config = dict(
    arch='quartznet',
    win_length=512,
    lr=0.0032,
    eps=1e-08,
    grad_clip=5.0,
)
Rows from block 5 of a small audio frame classifier, named by matrix and row number. Rows with one number belong to one channel. Each number is 500 + 40 x the weight over its row's rms, rounded and kept within 0 to 999. All counts start at 0. Numbers have three digits each.
After each channel's rows are labels from the 100 clips, of 14848, where the channel reaches its highest value: "lies over" is the class under the peak; "strongest on" is what is common among them. Only what is clearly more common there than usual is listed. The data: tunes sung on syllables by a formant synthesiser. In brackets: how many of the 100, against the usual share in percent.
# convs1: first pointwise conv (model.blocks.5.convs.1.weight, 160x160x1), inputs 80-159
# convs3: second pointwise conv (model.blocks.5.convs.3.weight, 160x160x1, transposed), outputs 80-159

convs1.4:502558503457531556492523472521421535436475507447554476567564489544484519482486471528481505507428555525514483583418491532561503494564540513518459496565454464484570468511533494506505483492440525484485516463530516507508478464450510494591562556
convs3.4:554525473536479505437527566450477570533481471462485454457514492513487453548540486432489529520456428586495541443486495434496492464500461492560566509525539522518485441404419501529509503499397450530567611467454500477496481543485445601501489510
lies over: /u/ (40 vs 11.8)
strongest on: child-like voice (65 vs 24.9); vowel: /u/ (51 vs 16.6); consonant: /t/ (32 vs 13); clipping (27 vs 7.9)

convs1.123:551548561512508528394524502462434513479519549581484514499488493499472525441533506508497519468441546517474485499468498573531440538544436511475522497532464494532429592415600497595477520512512594452608438539477489490547511508486550518470485498
convs3.123:497506491507544584558486489534528451513492500478553533573562605513432510548498481483492494572516531453475561560457541467492604463515533520446547452478513528514449466496575447518561437485481507573436511450520465484514515445469438522512495526
lies over: /u/ (55 vs 11.8)
strongest on: reverberation (85 vs 50.4); vowel: /u/ (58 vs 16.6); clipping (41 vs 7.9)

convs1.10:478469562518500522499489496537429404463515561505522495506524511497489544516463508503503558432509468485502476504499439532517543504502482490494584548532498445508556522493477551460483497490510454538527439489455513481533431484465435483454536495
convs3.10:497485489523505512511632443491398519498500514524511510531498517476530513564435589503524536501509526450526489491450549455481482489599477478466478533523525505518471505522456472528528446503502489487487514497476542574501475540533583543540530499
lies over: /ɑ/ (58 vs 11.9); /æ/ (41 vs 11.8)
strongest on: vowel: /ɑ/ (58 vs 16.7); vowel: /æ/ (41 vs 16.7)

convs1.137:553472535565531589472550556468486507525458473431540523486471481504531465467476502481605469423460552495459478542554489506460433569458499437518518574533513540421516479456539482505503452435485470526566436438508548498482512544505532501457530462
convs3.137:548521430491460475500544540560431479532506503448449499484553493399534509564529552519524494471527541546417482486539520453489415450462504484439557571499502581538449465539473522542561506476420547501552492491462456483491482529477480587515477485
lies over: /ʃ/ (57 vs 1.9)
strongest on: consonant: /ʃ/ (63 vs 12.4); deep voice (60 vs 25.1); vowel: /ɑ/ (46 vs 16.7); vowel: /u/ (42 vs 16.6)

convs1.126:545521566537506446494553518545436466465499525469562519451520481570453452453496451540578459438522527488483459566498504506588430439513503496514447459556474492496510492504477426553532425486524464493564484406437557466505442422490458484552536480
convs3.126:477544516483390459486450399555534494497516485474493468519530425519505485444500424582498476468628534473464489584516515542470500512454512477455499483489538468537518441520435448502533442473475514484537498496538447509502444512506422515503499492
lies over: /ʃ/ (39 vs 1.9); /u/ (29 vs 11.8)
strongest on: vowel: /u/ (71 vs 16.6); child-like voice (53 vs 24.9); consonant: /ʃ/ (46 vs 12.4)

convs1.39:521437600463476520495489508518502526492479525464482534493481538449481521533553521537479489510518426531582543522470456570482467484490505526458461525495508457572483498518530476539516479481456438518472539457521519502491482543564575503475511596
convs3.39:531488468501530507501446509546445450506486366510484450380556558442527538489513483590571471451517539448460427480515554490509488487516509545444517506458514490409476491470439511539551493521525473485493554457492450504508475543473524538506416462
lies over: /e/ (29 vs 11.2)
strongest on: child-like voice (53 vs 24.9); clipping (36 vs 7.9); vowel: /e/ (36 vs 16.6)

convs1.82:443435494468499425481503545546449543546519550525470508510599527471410469540521480454487526543530492541503423524496514500529471502489552487522527497514457520462477485535508510462499480484533427428511482502525580466504462507495565483514504485
convs3.82:535461461549462507434502500561462464565466536448456507482489430455553469449531492415460439475479475492431444525526437484511393554533552550499493457452461508531468512476438515473457501525476503467507501475469472458484461563479522514455542516
lies over: /i/ (43 vs 11.9); /u/ (32 vs 11.8)
strongest on: child-like voice (63 vs 24.9); vowel: /i/ (51 vs 16.8); consonant: /l/ (47 vs 12.5); vowel: /u/ (38 vs 16.6)

convs1.133:517474470507517512469468541483546516455450535531492517494512543531551438544494510524441435438526468466562538473524483449401504542543488548464499505407571447508498526507639537528453500420437541565435477477536470573496502501545538567526488508
convs3.133:498497505547510449514513489542538492507505525554481549501545565460513497567462557515449459513474579564492519506588466524502489544449486460459501470592480511478545467484470443481528527511507425572512531534537500496464484537464501531552518525
lies over: /e/ (31 vs 11.2)
strongest on: consonant: /b/ (49 vs 12.5)

convs1.66:439439549510502473525554517505512506486466552464470554500493533528562491507528467552505467516375561425465493453514563451474495463497393545531511482509443513498508464536550458465554469515496501534488479558485549520530465502482581573422531472
convs3.66:490517522470397423529458521438431524477497453552498559507591543536441512546492492466436490517583528466403517489444556559488502496508463498544502466510473497438487492485392470535552487457499479547466507520548505508490515508514525519514457538
lies over: /e/ (44 vs 11.2); /i/ (33 vs 11.9)
strongest on: consonant: /b/ (49 vs 12.5); vowel: /e/ (44 vs 16.6)

convs1.90:478480555487517476479527520553522454538467471534474483503497471476507519443579517483436476506495490515463569535501520517532501472508497499385512544591490459472477521504494545481416458524490514455445504490458607481538495454417474494490552536
convs3.90:498505497540487457462530472550461503502509540503499475483468557566480485485479504486544513418512494529510513566508557511505552514481523531485502514465545421470540475501487438493509512543491516497484519502496585506561500484502564422540472447
lies over: /i/ (49 vs 11.9)
strongest on: vowel: /i/ (82 vs 16.8); child-like voice (50 vs 24.9)

convs1.50:496502455435494490499498554460571477480462536499465424472543494542483493459466535441505501493487489532501459466541480502417470545444465564509527460418531502501465526467539446500480507515472537433489479555446426472460456517525523517508453476
convs3.50:569501462469512517544515491525460504500548463556475463553522523507508514495502578513522445415557504537436473482462480527582481439483493567504527440455597431490509515494496492545530431507450516506511484572503483523467507432524558535479498508
lies over: /i/ (59 vs 11.9)
strongest on: vowel: /i/ (60 vs 16.8); consonant: /m/ (46 vs 12.5); consonant: /l/ (35 vs 12.5)

convs1.107:480488543493497498439509476459576596623549402445486502524437481518504519472528424535558442482490521515528469521513509504527511532478510509552448445489516461501520463515537462495461513537468519521580549576541456488482429505490527505518450533
convs3.107:455644517437475449453462450486552442511398441540516459449529483522527486521544559414476469540482503476435514534507533448494503489453465540519511494472526491543453520453494516542524538539486505480486562437516473458528508506539476455535504517
lies over: /æ/ (41 vs 11.8)
strongest on: vowel: /æ/ (86 vs 16.7); consonant: /ʃ/ (47 vs 12.4)

convs1.105:545510478499531476461511514567529586483530510496464520562434534451419496514520478464504540463487540525508519434477525482552472556482539425493457480426488500529505539507525489407546501491475501515455533508535548461500513483483471521481483525
convs3.105:512526467549524487526507409487513466462493487521435462574498482526454512500486472524481507561516527483540543471486478499482424487536530515542515527543523564462482462558527548536516530481591531436501455538526504512475527493446498542560430546
lies over: /i/ (36 vs 11.9)
strongest on: consonant: /l/ (62 vs 12.5); child-like voice (55 vs 24.9); vowel: /i/ (55 vs 16.8)

convs1.63:564533503462483514452516520450406569463532458541531468573474478516458488495541544501486501446485517459490461539505501430510461478486547556490464466613392498463508484512447494483530476504518551468493533475522451492520458484424546543501491540
convs3.63:525506514474478469501526468505457497516537510423429486508485472503600448494488563520501482528485508491510535447508404511522512494484450428450423557488507528507515465522526532472498476480451502462512481524507494440481555472574491462416467534
lies over: silence (48 vs 20.3)
strongest on: clipping (26 vs 7.9)

convs1.80:481496519511476531516458463476504459624532575464530489528475499402545556497449514500493450447450553464482473496548445482514498506546429468448516546527448513500510478501415527487494551483450576530468464458522436461455443532493415488497441508
convs3.80:532508550483491488546521540513493422470491520503509511558497493538505465539554539497443511491536480526454467489537482516524476574529500429493508602500530515474486473422473481547529539500461479532566483569553528568527431387528474527486398491
lies over: silence (60 vs 20.3); /u/ (30 vs 11.8)
strongest on: child-like voice (56 vs 24.9); vowel: /æ/ (51 vs 16.7); vowel: /u/ (38 vs 16.6); consonant: /l/ (32 vs 12.5)

convs1.20:542517518479502529454471515503507514560470545565544384534503552485511426498497517495506444512490525464443532491554397490479501469518488442493558437493511449518529512461468468512471518480513475524440474479500519548558546550486482493512504448
convs3.20:518448473455547430565477542573474495495541462518457421534490492477513509555549500468480597475503475530575525440543535547495474501525485537479533465490465441457476439514484451533449477525408496510588560504500565483626460540491499443566490467
lies over: /i/ (90 vs 11.9)
strongest on: vowel: /i/ (99 vs 16.8); child-like voice (68 vs 24.9); consonant: /l/ (35 vs 12.5); consonant: /m/ (35 vs 12.5)

convs1.69:490557513448595542489458505500525534488480552506519538511440513526506455544442446486409530557456516470534540494548531551519544483498505494479442544505482566542425406484548538434460494443519477498548560400518537495478537551440432485579505457
convs3.69:519493550541490472488548433463507486491501510470519430442413566442578520518516516458525509491521506438505509541495513509522515533465545492453495492570496531483573522471533502541532490425499597490480512480458547528549488475542488516474486415
lies over: /ɑ/ (46 vs 11.9); /n/ (36 vs 1.1)
strongest on: consonant: /n/ (89 vs 12.2); vowel: /ɑ/ (79 vs 16.7)

convs1.30:518530511532521499542437475484424487421504469506526466504539502506468463640492532444534462503413587539523538527489502421542534475502456475535470465540522585502496530456412558459458515496490497513529529487564493480540505519516403473525487461
convs3.30:489487513422455556435549444507561505579469477561481498520515499502456519559581538505468461473508521509495471484511445447562532547532523512485460521500522456458492466464500522533584609510497504474578442509566512532475579551453495529425503523
lies over: /æ/ (42 vs 11.8)
strongest on: reverberation (85 vs 50.4); consonant: /l/ (47 vs 12.5); vowel: /æ/ (43 vs 16.7)

convs1.98:468550475529564469491483616487485589514439556446478488512487463517485470519410452495529463496477489520524463446427518536544467673492534484570485446504474511519510496517542481556490416481521484521507496462534443531465556555536516487575517533
convs3.98:483506434486520462526545505629445522521492512439544517503510540568476571461457435508500563554407505529484514478509501474557543556545503502518544468520586448408485484471534483579493425423501506518533495580585543550550472495544536461501503503
lies over: silence (59 vs 20.3); /t/ (28 vs 2.2)
strongest on: clipping (59 vs 7.9); vowel: /i/ (46 vs 16.8); consonant: /t/ (40 vs 13)

convs1.55:481522554508497473565548508508465483563532460498505473469475553552488451530506463552446499499514509517500477482556409449505430423496505464532494524507430422542479548480560522449504548567575531485495551427503543481545407493463430487509478507
convs3.55:460506544464487491427498421462486482529499519508462499475459514451457561516418497459500489474570466449504501473474440476446372411489492548574476489479493494545442519494458472510446539498460545490519502537538489522433470467451536549478540547
lies over: /æ/ (56 vs 11.8)
strongest on: vowel: /æ/ (56 vs 16.7); consonant: /b/ (40 vs 12.5)

convs1.29:521520517537489501504529506456504531430511479442541484533392461448503466485489502502498510422437561569434473520462521547475480497530433536477446448514522436489484520504496480531520499460492453458408489503503536503531455494483517559487466564
convs3.29:487551527470416555527486481501459489453508564452493499454422465556552525488516469503535455534519482589534486488500447465524528535539557501477492453485518541478596487496468531538441497485529532462549524578422530469528441497495456468425523433
lies over: /ɑ/ (45 vs 11.9); /æ/ (37 vs 11.8)
strongest on: consonant: /l/ (100 vs 12.5); vowel: /ɑ/ (45 vs 16.7); vowel: /æ/ (38 vs 16.7)

convs1.134:544497483433485529483510527479444433481506524540519505566468465510501522454529598470508510513493533453482494463528545441479443494515490468537556512486499530479527519551479583435494598488473483509426495501450444468474564509507499473456451437
convs3.134:510451486435545416516544477436533488465514488507395460517536569532519593475413509512506569498466512545499534464617488460492507475532448494453445490476479449517497431479482416532475497518480464525531583514433474515534445459550504495443503462
lies over: /ʃ/ (27 vs 1.9); /t/ (27 vs 2.2)
strongest on: vowel: /e/ (60 vs 16.6); vowel: /o/ (37 vs 16.7); white noise (26 vs 7.7)

convs1.42:530487523563561548491519459436487485556519496459550538567602524501483526424505497564516555475392558533540494516546505500543475478440521535496515512550483426524504504517401542456530494537486495500487457518513451474491531572454460544505520504
convs3.42:495520463517476524557465561480520539529496490567554489512500539569544485550531470469446498557444507573557515478531566526553468590504551443542507441544517520517410487489510531550511498557468465489522529557491459465499520472557559467420489576
lies over: /ɑ/ (31 vs 11.9)
strongest on: consonant: /t/ (39 vs 13); vowel: /ɑ/ (37 vs 16.7)

convs1.75:525517460507492438502508522536558533511509536461508512495499463466416492475484491509506477501504485512571527475447503459483493509494519544497506518466546399536482524573513490483515450498576488607513531519465598534411478478517432530530465527
convs3.75:498520514511502520552481545524486518488505503519444486460489502550515516447508458509533554522512503596526487579597501557572533524483504548490497483548510461355558473481533446506496526488526507531522545540471517534575539471461498443492458469
lies over: /e/ (75 vs 11.2)
strongest on: vowel: /e/ (75 vs 16.6); consonant: /l/ (38 vs 12.5); consonant: /m/ (30 vs 12.5)

convs1.139:533497546500545517474411461503497535518539520516484552545531428520476558478496548491436520506468510478486470561473500567516516486545488597491507469502540483474495488534478455552617519521486494418514499457506451459538418479496500481475454496
convs3.139:487464445486474449428514547426488497502508474540441542490418527481493488509501480524465478533514557475465531353538518465571506457480499533550496600516437545496485472567479500476559491461452542513469495497516456462439494520482512547498552526
lies over: /i/ (55 vs 11.9)
strongest on: vowel: /i/ (70 vs 16.8); child-like voice (55 vs 24.9); white noise (25 vs 7.7)

convs1.33:424492525467466481423495392496538476477471538534459519536517524504590468450473508495484473519432555545482536516511545527469487448562500523461464555532481523486440471500462479450450500491539568543421499514463489554472501506423469509577507590
convs3.33:446554526441529489474521504439579527500474503476497495495476504498511505484485508441489531456555466520573560467541440549486561401451521493468464576545517455411511509609525531493568543541479485512489541492507469508513465575518532460464587554
lies over: /u/ (29 vs 11.8)
strongest on: child-like voice (77 vs 24.9); vowel: /u/ (52 vs 16.6)

convs1.135:499494431501478516469452514468505515544432599500497525396501527538503522509502495522508498530437533489590545457518557555449506555525510505466500512446527449482487491488534465559506540473515509524472531410505454466455503427497546520452557559
convs3.135:475539475503483502499503501466506441487536503567448408535397472469571515543481524483453489476491544431434550488497465502567533421483515514430514514462474569545457513514463520476525523536472526413500494526439502436503591573461499447476498551
lies over: /ɑ/ (31 vs 11.9); /t/ (29 vs 2.2)
strongest on: vowel: /ɑ/ (88 vs 16.7); deep voice (55 vs 25.1); consonant: /n/ (46 vs 12.2); consonant: /t/ (34 vs 13)